From a checkpoint of a small contrastive image-text model: 9.07M parameters, 145000 training examples.
Rows from block 3 of the text encoder, named by matrix and row number. Rows with one number belong to one attention dimension. Each number is 200 + 30 x the weight over its row's rms, rounded and kept within 0 to 999. All counts start at 0. After the name is the row's rms in percent of the matrix's.
# v: attention query, key and value (stacked) (text_encoder.blocks.3.attn.qkv.weight, 576x192, the v third), inputs 0-191
# proj: attention output (text_encoder.blocks.3.attn.proj.weight, 192x192, transposed), outputs 0-191
v.156,088,201,237,160,220,159,212,187,207,211,221,216,249,230,206,222,215,258,211,222,196,183,249,214,178,201,208,223,210,258,227,194,217,168,170,245,208,198,156,212,189,291,208,216,225,177,168,224,155,175,187,198,156,228,186,189,207,174,193,208,141,169,214,238,204,148,187,194,272,188,219,216,209,167,245,246,184,229,214,202,183,114,212,194,166,216,215,140,196,250,279,175,203,199,161,197,191,230,239,192,229,204,216,95,153,234,190,231,171,161,176,186,182,152,252,162,222,180,190,183,215,208,230,193,163,221,178,255,219,203,179,227,228,189,240,185,180,172,211,220,216,217,187,204,207,190,198,202,181,258,185,193,213,205,145,229,189,195,239,194,207,146,154,194,239,206,198,181,251,254,196,210,175,162,205,197,189,219,220,261,213,209,170,197,154,224,201,230,210,201,190,177,158
v.157,070,171,212,202,237,205,196,153,230,187,157,158,224,253,158,148,185,242,159,179,246,190,195,156,202,231,230,211,218,228,228,210,188,223,231,193,179,228,172,241,206,189,173,213,212,158,241,205,221,226,150,236,160,247,246,245,190,202,160,174,240,209,187,177,221,151,193,173,171,216,209,238,158,170,204,241,186,188,217,201,194,240,179,215,217,200,101,184,167,210,191,175,178,173,230,162,244,216,199,174,153,168,215,227,154,160,178,250,180,244,224,236,182,172,180,210,176,229,221,155,160,169,201,173,201,222,183,232,198,185,219,187,245,157,170,206,231,172,271,228,203,191,189,201,188,159,153,226,167,242,183,176,189,166,275,200,146,209,168,235,270,195,190,257,167,214,190,187,155,186,216,200,243,190,213,238,217,183,208,192,188,217,250,195,226,237,183,190,173,169,213,203,206
v.158,082,194,229,157,258,184,168,140,184,244,231,183,246,190,221,198,201,199,188,159,214,140,188,209,204,180,209,190,201,251,234,209,229,218,243,209,218,211,159,123,196,232,158,233,207,178,137,211,177,185,190,264,221,232,202,233,175,172,202,186,205,153,195,233,147,198,170,228,183,194,248,112,251,166,199,264,210,190,200,175,185,175,153,177,244,196,224,198,116,180,212,207,227,178,220,238,204,186,203,158,189,207,170,181,234,214,216,216,194,161,106,243,179,213,156,200,248,238,221,192,186,191,173,199,175,173,214,178,212,204,203,196,150,209,197,241,221,180,256,205,182,248,251,183,204,234,167,229,186,193,260,190,166,209,197,227,222,185,171,211,178,161,188,214,235,230,225,139,181,202,243,209,208,229,208,204,181,208,233,219,207,220,183,220,202,179,222,239,176,194,152,173,201
v.159,069,245,199,212,192,143,157,221,182,211,221,202,187,219,224,219,217,207,239,176,189,214,201,163,197,204,194,215,193,217,246,217,194,183,148,209,195,198,176,162,166,252,275,158,172,239,185,155,187,175,217,172,208,218,233,186,132,199,191,202,200,234,268,199,196,218,206,144,192,188,194,176,181,186,207,151,177,174,279,245,208,199,166,238,191,228,198,235,202,204,172,177,137,197,271,170,201,256,248,195,170,193,240,189,149,202,162,190,215,233,247,177,148,175,186,182,178,231,228,208,160,206,204,207,144,182,201,190,203,160,243,227,191,216,236,204,215,190,187,194,213,149,186,220,161,192,183,272,172,205,238,198,216,173,232,186,219,141,236,230,198,220,171,190,241,193,228,192,262,170,191,216,202,222,205,188,241,276,210,272,207,143,243,213,183,176,184,167,154,219,203,189,206
v.160,077,218,173,216,194,175,178,173,193,198,183,201,219,204,212,184,194,169,127,196,152,204,231,230,175,238,163,224,186,177,211,143,230,170,232,176,147,221,192,254,223,201,206,196,252,229,143,233,223,225,202,226,156,216,176,234,221,207,247,167,218,193,215,156,218,150,166,209,208,248,225,211,198,209,155,187,243,155,216,256,170,223,168,172,246,166,262,170,204,190,199,238,182,202,200,163,181,231,255,208,207,206,174,199,172,223,165,191,191,140,221,200,149,223,222,196,215,202,203,199,221,237,193,244,182,222,191,215,270,207,211,231,228,270,153,169,165,196,204,185,176,195,195,185,123,190,200,215,204,193,198,247,214,152,176,239,143,196,199,136,197,225,250,174,217,238,146,177,206,186,195,210,203,170,214,173,227,201,178,199,193,233,148,249,122,192,189,211,245,172,232,169,203
v.161,078,223,210,216,184,211,188,219,158,216,180,198,186,209,212,173,204,182,276,197,152,168,206,203,184,223,197,195,203,159,170,162,179,189,178,258,233,213,217,214,173,220,209,208,250,195,163,198,168,234,203,154,196,207,205,136,191,191,254,256,201,190,207,199,217,193,200,199,219,238,214,160,244,163,214,235,178,199,200,166,141,171,176,175,202,216,254,212,177,227,204,250,168,223,126,217,237,244,245,161,191,162,251,149,166,207,190,172,215,180,181,205,227,172,198,196,183,167,198,254,222,234,263,174,195,200,119,178,265,204,256,169,194,227,186,192,137,192,199,254,194,145,179,217,153,261,212,238,223,211,262,186,208,167,216,170,261,227,235,169,238,213,190,205,170,222,150,221,197,219,175,215,212,237,193,222,218,213,237,217,194,165,217,193,204,173,194,234,172,171,152,180,203
v.162,081,203,199,180,247,170,213,229,160,222,175,184,208,180,200,173,176,253,215,183,182,175,201,205,252,205,192,193,201,227,204,205,230,167,153,221,245,211,222,188,154,165,245,182,181,234,166,217,201,125,192,231,187,225,194,215,168,197,162,232,178,149,200,196,217,248,248,184,200,236,226,173,197,138,222,177,189,220,191,214,251,221,144,185,236,193,170,146,169,153,233,183,187,217,202,207,202,181,184,147,227,213,189,246,217,192,178,206,238,229,178,177,208,222,159,207,236,223,203,226,245,198,151,137,194,207,203,164,185,217,231,240,198,128,220,268,162,190,225,239,172,245,226,242,184,204,271,220,248,183,166,153,164,268,199,239,203,145,170,186,221,199,176,223,219,181,211,261,160,193,172,212,211,165,219,195,192,232,204,178,178,215,243,231,200,211,221,217,131,200,167,157,190
v.163,091,209,203,196,198,152,225,194,175,177,181,175,177,143,238,194,179,162,222,274,196,214,223,204,209,173,247,174,168,199,150,181,190,175,184,226,160,194,176,124,164,212,224,209,232,185,195,217,180,147,215,219,213,209,207,179,238,136,187,206,165,177,137,210,180,173,179,184,276,183,206,149,275,184,213,239,203,198,241,159,189,206,221,156,180,186,183,177,166,128,208,220,215,201,183,222,163,224,176,143,277,208,190,174,212,168,212,203,166,169,213,232,220,162,174,179,169,213,221,183,211,153,177,215,178,190,173,207,167,203,213,200,262,161,192,238,185,201,221,242,208,214,213,203,247,246,203,184,255,215,247,175,216,249,194,192,214,196,179,157,225,188,221,179,203,198,202,264,209,204,175,208,209,188,195,165,241,230,235,173,153,127,214,238,178,190,186,260,178,254,199,175,201
v.164,071,172,184,215,249,205,190,167,139,214,131,187,183,220,261,183,169,173,181,235,172,196,193,200,222,217,175,211,202,199,225,175,136,229,158,242,148,155,129,221,162,184,231,186,224,242,252,223,227,127,169,225,216,214,223,216,164,215,205,162,182,196,203,217,172,171,193,170,200,213,191,269,192,191,179,221,216,255,227,198,181,181,228,223,170,168,173,152,218,200,256,162,175,183,178,200,217,154,236,187,104,175,237,248,221,212,199,254,228,215,179,233,216,188,218,212,264,166,196,174,175,162,173,185,184,204,219,203,217,196,235,181,159,221,196,194,236,251,166,206,158,188,209,222,249,176,178,182,149,216,222,167,273,208,189,174,231,238,168,194,237,232,194,189,172,164,184,200,178,217,217,164,189,195,226,209,225,218,201,249,160,166,195,168,227,207,176,183,211,183,211,197,221
v.165,089,255,140,161,164,235,221,176,166,232,212,229,189,199,182,184,178,202,195,183,222,174,202,245,189,238,199,157,210,182,169,206,173,217,224,178,165,238,216,256,238,211,214,263,194,256,193,197,201,237,174,161,225,213,116,167,175,161,198,196,152,214,175,129,253,227,204,237,213,223,225,215,189,222,189,229,197,212,231,245,190,211,238,117,187,209,201,194,170,157,193,219,239,210,213,158,177,219,221,237,226,217,217,189,192,201,206,208,232,170,170,191,137,180,182,168,203,167,170,220,227,246,180,236,189,217,178,184,215,231,229,179,164,192,172,185,190,192,203,226,207,211,215,158,186,277,203,196,253,182,212,249,191,211,228,245,254,153,206,208,188,165,222,168,162,187,185,189,192,171,155,228,258,244,185,234,168,177,210,237,224,248,218,197,208,212,198,213,146,220,221,124,163
v.166,081,184,176,186,206,205,218,154,244,122,203,203,217,188,179,167,152,198,143,173,187,248,225,159,193,211,229,187,220,196,249,173,220,224,193,195,207,172,192,148,184,228,217,225,163,164,204,180,185,162,215,217,227,221,207,210,166,242,129,145,194,251,237,207,208,134,167,154,260,204,245,245,199,198,209,183,191,177,166,205,200,177,190,189,154,241,167,231,138,210,207,199,160,221,199,225,176,219,156,197,192,205,244,197,187,203,157,197,185,189,239,212,199,201,236,157,189,234,198,146,200,191,178,186,149,196,217,236,209,197,144,221,197,192,165,205,205,195,193,219,160,205,258,213,224,170,203,256,173,228,165,219,229,141,191,253,180,169,194,200,197,196,235,212,184,197,251,219,231,226,251,185,200,175,162,204,270,273,163,212,205,176,233,195,244,157,230,191,150,162,171,239,171
v.167,086,180,216,243,214,221,185,218,253,188,235,174,214,174,209,250,210,207,161,199,203,260,135,206,235,206,198,213,192,193,223,166,235,220,161,196,234,141,129,198,231,243,148,269,236,182,233,209,206,160,189,203,188,193,217,179,186,203,203,208,176,199,237,219,194,214,174,199,168,172,175,210,245,205,196,177,207,221,203,232,198,231,222,263,178,237,192,224,275,246,209,229,168,183,155,201,184,200,185,208,185,225,185,147,165,175,214,162,215,226,229,201,222,202,196,196,194,222,229,237,186,147,195,169,234,230,235,235,189,242,262,193,166,216,178,186,184,205,200,180,191,202,222,199,183,265,193,224,176,224,205,135,136,184,191,258,169,221,226,194,192,226,221,231,301,180,152,228,208,236,215,166,171,182,173,132,210,205,182,205,150,190,152,249,197,244,223,206,174,172,171,227,216
v.168,091,230,181,196,197,139,230,193,134,201,212,228,190,190,168,201,145,176,207,200,205,160,201,186,181,204,234,133,193,182,182,241,207,140,227,241,153,258,221,192,206,202,181,215,199,210,230,156,229,207,239,193,183,208,206,232,193,194,221,224,220,187,182,191,242,200,257,231,200,200,192,184,229,170,145,252,186,202,181,163,232,153,244,154,198,211,256,217,157,145,236,209,218,261,202,245,214,232,187,236,186,196,227,208,174,143,213,172,157,162,187,152,258,194,160,188,190,193,181,229,178,230,195,193,205,179,173,201,144,181,223,226,223,203,223,281,187,178,212,194,242,209,221,224,230,192,167,214,267,199,270,233,159,234,162,200,165,181,179,213,196,167,230,192,215,203,191,170,223,175,223,248,235,178,237,223,193,171,227,223,170,238,220,220,202,208,256,201,144,240,167,177,160
v.169,081,134,199,195,197,194,234,199,231,278,199,237,218,219,245,172,224,180,209,186,181,182,166,178,179,153,203,177,204,194,232,213,211,224,168,185,190,184,204,182,167,251,184,158,191,217,219,211,171,226,175,213,209,207,211,155,223,206,166,202,244,144,165,186,230,199,145,157,255,169,237,204,203,185,198,235,200,196,197,173,165,173,182,201,233,116,225,174,139,207,218,228,203,183,147,115,199,201,229,205,200,208,194,201,206,223,286,239,170,221,178,263,197,184,177,168,181,231,205,182,204,224,189,263,194,281,183,248,227,193,215,229,203,250,208,175,228,194,208,189,197,160,200,229,187,218,174,238,173,220,200,205,134,247,177,242,212,213,228,186,192,269,238,230,232,198,132,205,246,173,222,199,228,147,199,167,200,222,180,211,188,207,201,186,208,172,188,200,215,205,167,141,226
v.170,080,273,200,238,223,174,189,211,158,210,177,286,209,179,174,196,217,199,152,203,193,195,157,196,141,202,226,213,224,222,201,223,172,204,179,160,168,149,148,247,175,202,191,234,234,176,218,217,202,245,186,196,158,184,184,196,238,158,179,180,148,119,193,168,180,151,198,180,200,186,181,163,205,173,219,101,228,225,223,190,172,202,203,252,226,208,194,192,227,202,214,189,239,187,152,169,197,177,193,162,157,223,242,215,176,227,226,220,165,209,226,193,246,152,239,182,232,160,246,197,192,147,210,228,165,196,208,239,217,215,214,197,223,252,190,172,174,195,202,185,213,176,156,242,218,172,204,213,206,239,205,183,215,206,201,254,196,176,143,202,165,243,206,219,219,173,258,160,232,205,196,166,185,175,218,159,202,243,195,180,245,172,188,193,250,203,221,147,266,193,228,181,192
v.171,088,169,167,195,213,137,229,174,208,197,169,158,297,189,229,244,206,172,210,245,202,221,169,207,179,158,233,219,173,203,214,234,194,168,193,223,204,179,191,169,177,256,203,190,268,173,227,250,173,127,228,182,196,210,231,201,197,207,140,160,190,227,220,235,191,203,178,171,233,152,167,204,250,214,207,194,176,250,222,181,228,181,215,191,173,162,164,181,195,221,223,198,151,166,220,199,160,222,184,171,224,239,198,230,164,250,200,189,156,222,188,192,228,168,187,254,230,181,214,190,203,221,169,188,210,252,282,188,229,243,195,207,206,237,197,200,149,163,228,201,214,207,197,155,194,246,192,252,187,225,259,234,206,249,204,269,193,209,170,142,141,200,210,198,201,242,162,189,226,232,220,191,166,170,230,178,188,192,210,232,139,184,198,213,185,209,234,185,183,170,227,189,199
v.172,085,255,233,225,188,198,213,236,158,214,261,218,170,175,162,188,178,181,162,147,201,214,111,218,190,186,138,222,242,162,176,162,161,250,194,241,199,230,220,208,220,190,240,161,226,214,189,192,219,231,222,154,220,187,191,192,209,216,258,220,183,190,219,164,214,208,265,212,217,218,200,198,233,241,186,126,187,167,167,218,179,168,179,208,256,241,168,206,178,162,189,189,195,178,190,210,180,231,229,162,194,248,186,188,209,155,242,191,223,237,214,221,202,171,198,179,191,221,232,202,234,177,214,191,241,184,159,212,194,190,279,211,218,171,218,191,190,253,161,198,188,249,229,214,189,170,207,164,198,157,158,261,234,190,177,131,192,219,170,253,265,226,186,225,168,156,208,226,132,206,188,202,218,210,168,245,203,209,217,180,211,216,189,182,193,238,145,213,205,200,212,158,214
v.173,081,196,190,220,177,247,182,208,213,164,219,242,192,163,170,150,154,208,168,181,267,234,168,230,236,210,253,205,215,195,189,234,140,216,220,178,218,203,198,166,249,184,212,198,193,204,196,196,190,203,269,176,229,185,143,203,229,211,191,252,223,224,173,256,168,155,178,257,194,249,162,204,190,181,164,208,204,218,202,215,200,226,258,206,179,185,200,207,230,159,180,205,203,245,225,222,208,202,166,209,222,257,192,183,158,211,155,203,216,224,237,171,197,216,216,173,218,196,194,168,156,220,197,185,235,225,207,203,197,209,204,193,204,252,203,199,238,188,230,154,156,170,149,189,228,171,191,231,214,203,155,141,186,159,216,231,204,250,209,168,167,219,197,201,166,175,203,218,183,197,222,255,173,179,263,206,198,161,140,231,171,237,157,202,202,148,275,197,205,172,161,225,99
proj.156,042,229,155,222,236,229,253,219,213,177,247,204,180,183,190,281,179,190,183,224,161,173,236,225,164,194,202,178,270,219,194,211,176,203,202,222,193,161,230,197,214,165,263,217,236,163,208,181,262,233,200,212,179,202,220,180,179,210,202,173,222,195,234,210,267,238,215,216,175,167,195,225,207,212,187,187,196,261,217,202,226,209,230,185,238,242,242,226,247,206,241,232,252,225,207,165,168,243,158,222,182,189,217,211,191,186,236,212,170,200,226,203,222,219,195,255,169,229,204,158,251,257,139,212,244,190,200,212,210,215,205,235,246,184,218,114,222,187,130,194,157,192,269,181,175,181,180,176,207,186,211,139,218,184,173,189,237,247,172,230,219,166,191,247,199,171,192,168,184,215,181,203,167,149,227,128,197,211,177,212,204,169,174,203,210,187,186,168,179,180,225,176,172
proj.157,031,240,159,170,223,224,233,225,216,176,213,197,234,190,229,198,168,172,188,176,132,186,163,175,171,204,193,201,184,201,213,210,209,232,140,162,139,142,177,179,159,128,246,195,213,214,232,229,169,184,161,149,223,149,201,170,205,180,204,222,199,171,213,188,139,231,221,222,234,182,255,204,199,176,218,232,252,173,268,166,202,200,157,229,169,178,229,190,243,201,171,179,185,198,167,209,232,153,261,205,200,214,219,222,136,197,220,177,256,192,211,207,207,217,175,226,204,222,251,209,240,192,144,164,222,204,205,209,215,235,208,203,208,191,185,204,177,223,145,210,199,220,212,225,234,219,225,195,188,194,214,215,217,240,169,167,193,150,230,202,264,158,175,218,170,215,204,186,227,198,190,225,209,188,144,153,178,223,266,219,211,192,191,238,159,183,176,128,230,155,209,189,273
proj.158,043,181,176,224,250,202,239,207,201,213,223,203,147,233,195,242,142,190,223,209,151,178,244,249,171,241,233,179,244,226,175,203,198,207,230,237,231,155,242,237,208,165,248,214,266,198,193,203,264,215,256,219,165,182,236,210,208,184,177,174,245,210,232,202,211,190,131,180,146,177,162,242,217,266,204,196,223,249,171,217,203,194,193,194,204,221,161,187,261,212,254,220,235,213,199,180,170,185,149,196,208,188,217,219,204,195,230,188,167,184,204,200,214,192,204,190,176,212,198,151,224,231,172,174,228,209,221,192,194,234,184,219,227,218,149,167,215,165,142,201,178,179,226,136,181,173,186,197,179,214,262,159,208,187,168,212,213,221,175,198,200,210,153,181,240,164,217,201,169,172,206,216,143,174,223,148,200,192,125,159,170,160,215,185,166,198,181,252,164,262,221,186,189
proj.159,037,203,187,168,163,207,221,208,199,175,242,187,220,186,156,219,191,202,182,205,246,187,193,208,169,176,175,200,178,168,208,184,197,219,233,211,248,176,165,206,166,179,203,219,259,172,256,188,260,201,231,171,229,222,201,200,195,225,170,177,220,188,158,220,251,132,167,267,230,201,236,203,177,262,227,186,112,248,175,220,223,196,260,154,183,194,225,186,140,180,235,212,172,244,226,197,169,201,144,216,190,220,225,181,257,216,224,187,180,171,196,189,216,198,228,210,224,184,137,187,250,174,213,253,203,216,229,179,190,170,231,192,180,142,212,186,161,219,224,226,231,141,220,226,216,195,207,221,210,134,197,159,161,205,177,146,192,237,128,162,170,196,242,173,240,237,216,221,196,206,188,174,217,193,219,211,213,133,166,195,214,231,180,186,237,170,213,179,173,237,203,188,158
proj.160,032,223,183,164,178,207,236,228,244,195,149,205,201,197,179,230,232,215,233,210,179,190,132,219,242,203,238,165,257,193,147,150,183,193,231,236,177,192,152,157,169,204,182,251,183,186,139,116,152,195,248,235,205,219,150,182,229,203,231,165,241,214,192,172,192,195,199,174,167,212,202,201,190,189,181,201,214,204,203,193,188,269,204,273,200,221,199,161,213,206,241,229,216,275,250,173,206,147,181,209,211,198,199,223,190,151,259,155,182,203,189,209,187,175,278,182,178,245,215,176,182,198,147,186,254,205,197,204,226,216,184,220,143,235,177,206,148,192,202,167,182,175,223,233,166,155,178,168,193,241,198,214,229,225,209,193,225,265,192,167,177,240,212,170,221,168,198,213,200,241,219,156,170,148,243,189,227,191,208,189,192,193,191,181,188,189,152,165,210,201,203,215,207
proj.161,034,159,202,208,211,229,245,218,248,196,168,183,202,183,225,255,203,161,203,207,260,196,225,240,257,205,194,160,198,238,193,191,182,162,263,261,217,205,132,168,211,224,207,189,245,204,202,173,216,236,229,222,179,208,239,204,223,186,190,192,224,177,207,236,190,131,167,228,190,179,160,225,228,237,204,142,254,194,150,275,215,241,214,185,205,253,204,186,199,227,220,268,215,232,272,206,187,169,140,213,189,189,163,193,224,205,209,169,142,221,176,228,226,175,258,163,190,195,155,214,200,190,195,189,207,203,211,207,189,189,203,169,214,228,200,154,252,205,220,204,196,184,225,196,190,156,172,236,228,211,262,134,191,198,204,213,189,204,157,205,162,227,220,161,237,165,222,191,213,218,175,159,172,174,244,185,214,220,159,151,153,195,227,176,212,224,215,164,167,238,225,230,164
proj.162,029,203,206,284,156,216,190,229,194,181,141,188,269,190,226,175,221,200,198,226,226,249,249,167,178,247,172,212,180,184,194,231,198,216,164,190,224,154,210,139,214,229,243,218,219,243,183,225,220,232,225,144,184,206,248,232,220,175,253,218,188,167,166,189,209,163,194,219,264,186,232,206,201,145,221,205,241,193,192,168,225,194,180,178,232,177,230,240,234,218,233,236,195,221,187,185,205,162,195,195,185,257,214,221,201,218,211,191,205,174,182,191,205,241,185,214,186,178,214,202,145,155,209,169,139,237,233,130,226,222,233,155,201,204,180,203,202,161,217,135,241,252,199,161,262,158,210,175,232,132,132,201,151,227,190,247,198,215,210,183,187,182,252,179,175,175,208,160,198,224,176,206,200,204,165,226,195,217,203,219,191,228,163,180,236,218,190,215,180,224,193,150,220
proj.163,055,215,241,240,178,242,164,228,218,211,214,223,227,185,228,145,201,176,253,172,218,217,259,267,202,249,208,212,183,217,194,188,178,191,213,230,236,245,207,202,253,214,222,180,206,174,218,208,284,280,176,179,163,184,237,229,146,253,181,176,192,201,154,205,201,186,157,198,193,204,207,196,209,215,189,190,207,253,173,187,181,156,185,183,220,159,187,211,162,243,211,226,244,156,216,169,182,157,186,177,244,242,210,189,213,227,180,201,162,217,156,205,194,238,207,198,142,170,144,137,178,180,206,194,148,228,229,181,164,223,203,215,213,158,194,172,236,193,205,218,189,185,185,167,218,234,214,196,190,166,199,151,165,211,201,227,241,209,168,190,196,183,267,194,222,210,250,164,201,227,208,205,185,171,221,224,198,196,173,176,178,238,154,181,264,213,255,252,188,243,155,180,139
proj.164,036,209,213,194,207,207,174,208,189,192,223,215,237,177,221,210,202,175,173,173,246,132,249,240,111,198,206,233,251,193,208,153,241,153,202,219,250,218,199,278,195,195,168,168,239,170,232,215,258,195,223,183,196,228,160,206,160,223,167,176,191,235,192,253,233,230,209,179,171,222,187,158,192,291,247,177,123,226,178,214,183,224,228,185,229,173,210,227,156,180,193,240,200,182,188,175,150,199,208,213,207,196,179,218,240,153,170,204,221,180,235,137,222,240,185,186,220,176,196,193,194,149,205,230,181,191,224,177,178,190,200,201,253,188,218,237,209,196,207,208,219,188,216,198,181,170,202,194,203,164,199,187,145,155,187,209,201,152,168,224,160,225,205,228,213,200,233,161,195,162,212,238,201,199,260,226,189,150,170,226,210,215,186,193,265,203,184,233,177,245,155,200,128
proj.165,061,163,189,191,216,254,270,186,252,174,172,209,202,180,206,236,240,212,242,238,174,201,153,201,255,226,210,135,186,202,202,222,183,231,259,219,182,207,150,126,179,230,217,196,189,208,151,173,186,245,207,254,182,191,248,217,195,188,230,225,230,186,229,181,164,145,182,215,209,162,169,252,216,154,190,172,259,174,145,234,181,233,199,219,224,248,137,224,214,215,200,193,200,211,210,197,246,184,180,214,202,188,179,218,160,216,229,195,205,210,172,216,224,194,226,198,151,278,205,206,180,209,191,171,195,209,240,204,212,189,199,201,156,249,150,158,186,171,239,159,159,197,208,195,180,168,181,215,193,213,232,179,239,228,190,202,209,211,179,190,184,238,167,201,219,154,218,218,212,219,196,141,165,195,187,149,210,234,203,150,170,168,247,202,146,195,182,191,194,267,198,250,257
proj.166,049,234,208,243,200,166,138,191,145,180,222,212,245,183,206,174,181,159,176,223,148,229,222,183,121,173,204,261,184,207,225,201,239,218,125,189,146,177,220,244,196,168,227,202,175,212,225,249,227,218,191,116,167,193,206,215,193,195,206,198,174,176,146,204,223,246,220,229,195,229,263,178,193,169,234,207,196,224,281,157,216,175,203,197,194,166,246,184,228,253,203,173,231,160,195,228,194,200,235,204,223,230,249,180,212,214,197,206,227,200,204,188,199,222,152,245,199,159,243,192,193,226,193,178,170,187,178,180,208,210,178,211,214,147,238,231,205,244,141,193,204,185,218,168,238,247,232,165,192,180,173,230,181,221,204,222,171,178,207,180,239,145,207,227,161,230,196,168,223,208,162,239,240,175,193,207,152,160,218,222,217,215,167,201,226,197,203,192,235,133,181,152,202
proj.167,061,236,204,155,207,150,201,190,189,234,248,199,182,224,145,176,203,218,161,183,231,159,210,218,157,194,220,197,223,201,181,156,187,188,217,240,251,196,221,273,188,175,195,214,194,158,226,197,227,137,225,233,233,217,139,187,226,214,149,148,214,281,209,265,218,226,214,182,159,225,161,169,178,282,189,205,159,225,183,221,202,193,220,206,186,207,221,170,159,158,197,188,170,198,197,173,182,245,185,205,213,182,207,209,254,175,211,200,201,170,236,178,183,228,222,180,253,151,195,214,242,177,206,250,229,184,162,246,192,191,202,215,262,204,237,219,196,214,200,228,183,175,216,222,188,193,225,207,201,219,205,201,182,146,179,156,213,186,156,214,215,230,178,159,241,263,210,218,178,153,224,229,213,203,223,225,187,159,168,217,257,197,215,163,230,167,171,234,182,206,219,203,103
proj.168,043,171,247,223,222,155,198,171,210,208,208,210,201,203,221,162,189,196,281,168,105,221,233,243,240,244,242,203,206,209,230,213,165,235,211,216,219,179,200,201,210,210,197,156,191,222,172,228,195,237,181,207,179,160,237,167,184,190,188,229,180,203,223,217,210,180,174,156,209,224,198,234,229,190,163,191,267,169,159,218,151,180,159,203,213,200,168,210,195,179,155,157,216,173,176,240,237,188,220,172,201,201,135,225,179,257,248,247,250,206,168,225,216,208,192,206,173,210,141,218,213,195,193,171,182,231,213,211,199,177,175,183,178,213,147,168,246,145,224,208,173,212,143,148,172,224,144,164,174,221,185,170,181,227,220,222,230,176,217,231,192,237,156,204,269,189,239,199,236,210,170,207,158,206,154,131,206,226,172,181,157,166,237,209,172,219,199,260,185,219,200,185,219
proj.169,033,204,192,205,215,300,234,221,269,196,211,184,165,188,242,268,207,219,212,213,224,171,185,241,147,214,203,163,230,200,190,232,145,193,214,210,214,188,223,197,197,185,238,225,210,192,159,143,269,223,227,254,155,216,184,209,148,220,229,157,213,227,218,206,235,230,194,180,166,146,170,249,189,218,182,170,186,236,227,197,265,217,178,154,180,226,220,207,240,173,235,212,221,211,204,175,194,195,159,202,198,215,202,230,213,156,226,200,152,239,202,193,216,205,181,209,212,238,211,98,223,240,162,161,229,210,178,246,209,192,180,249,238,233,198,131,162,192,176,195,166,191,253,188,165,176,147,202,241,217,207,205,229,170,195,134,232,257,169,193,176,170,177,218,194,153,246,187,178,216,206,194,166,160,214,200,232,181,178,202,220,200,216,202,210,205,186,219,193,184,206,196,203
proj.170,034,211,204,156,187,212,174,241,235,233,235,202,201,218,276,188,204,210,231,157,256,153,192,250,204,213,215,193,261,236,181,149,214,197,237,217,246,280,192,297,197,200,165,209,172,170,184,208,205,130,179,255,191,177,167,206,186,203,190,175,219,269,220,222,197,252,229,157,164,271,168,146,167,192,190,226,156,223,174,220,187,177,197,189,195,181,202,182,213,183,174,212,236,187,182,182,160,239,217,202,226,181,176,194,209,175,215,174,206,224,200,189,189,199,194,168,177,218,201,193,205,194,151,275,198,217,179,250,206,198,193,225,232,227,224,215,216,164,221,218,196,196,199,207,140,202,225,182,165,210,190,210,212,150,205,199,210,189,174,197,237,195,212,196,208,227,243,185,178,227,218,235,156,228,236,277,214,194,190,234,234,215,167,191,233,184,219,206,227,197,156,236,102
proj.171,079,230,212,187,207,183,218,205,221,233,244,199,179,220,171,141,189,192,201,193,239,192,218,251,161,214,224,221,238,197,167,153,189,208,233,230,276,214,214,267,197,166,192,208,212,135,189,211,283,155,251,220,195,205,165,217,207,248,167,132,216,257,228,257,232,199,195,174,140,231,175,149,201,252,199,204,160,225,150,203,202,185,222,184,174,175,196,190,141,172,196,217,195,193,206,155,165,217,159,188,182,187,188,218,248,163,193,197,177,165,196,194,189,215,218,189,204,158,192,183,247,171,222,249,190,181,176,225,184,197,189,189,251,180,219,209,207,203,201,248,177,160,200,190,191,201,223,197,221,218,208,192,166,172,188,166,219,218,140,212,193,220,187,169,240,239,232,193,194,155,205,217,189,188,234,201,192,144,130,197,236,189,197,167,245,176,195,255,167,248,205,212,107
proj.172,056,156,189,222,160,290,215,191,230,153,152,192,222,171,220,225,254,190,197,183,236,218,193,173,266,226,134,164,154,190,204,231,173,195,180,190,145,219,167,124,196,241,197,166,191,236,216,163,160,236,165,218,227,217,217,223,187,163,214,232,199,166,191,163,175,142,205,214,265,163,186,247,181,148,184,193,204,201,207,194,204,227,184,201,213,253,174,249,190,221,195,211,180,189,218,251,231,163,202,222,187,214,199,213,170,212,173,219,195,256,174,176,200,204,195,193,211,263,215,226,142,202,245,183,184,216,228,176,196,165,206,197,131,180,199,176,192,219,239,136,238,224,177,191,191,163,221,223,180,180,191,174,234,231,207,251,184,203,217,182,186,226,222,213,172,187,186,207,228,268,205,169,219,212,148,195,196,209,225,191,157,220,230,252,174,214,235,149,221,202,217,220,266
proj.173,043,202,261,189,192,99,163,181,138,227,196,195,233,244,216,184,215,223,207,188,153,230,194,169,167,193,212,204,203,240,208,189,228,192,149,206,152,212,220,212,193,186,179,216,133,205,180,224,120,168,176,161,191,204,187,155,230,205,236,218,166,235,219,198,204,272,236,147,182,237,227,203,185,141,170,248,235,168,227,159,172,172,163,201,174,169,244,203,224,177,171,149,201,176,175,211,189,205,262,183,225,176,223,187,196,222,208,226,283,188,212,200,164,202,203,185,238,157,230,260,205,233,215,208,199,184,168,205,242,197,184,172,188,212,211,235,217,206,186,215,231,246,151,198,186,211,199,191,175,236,191,283,206,200,239,193,195,184,233,222,231,196,169,195,208,200,177,197,215,144,171,239,238,210,140,189,218,225,236,248,229,204,197,185,196,216,161,201,208,155,210,202,244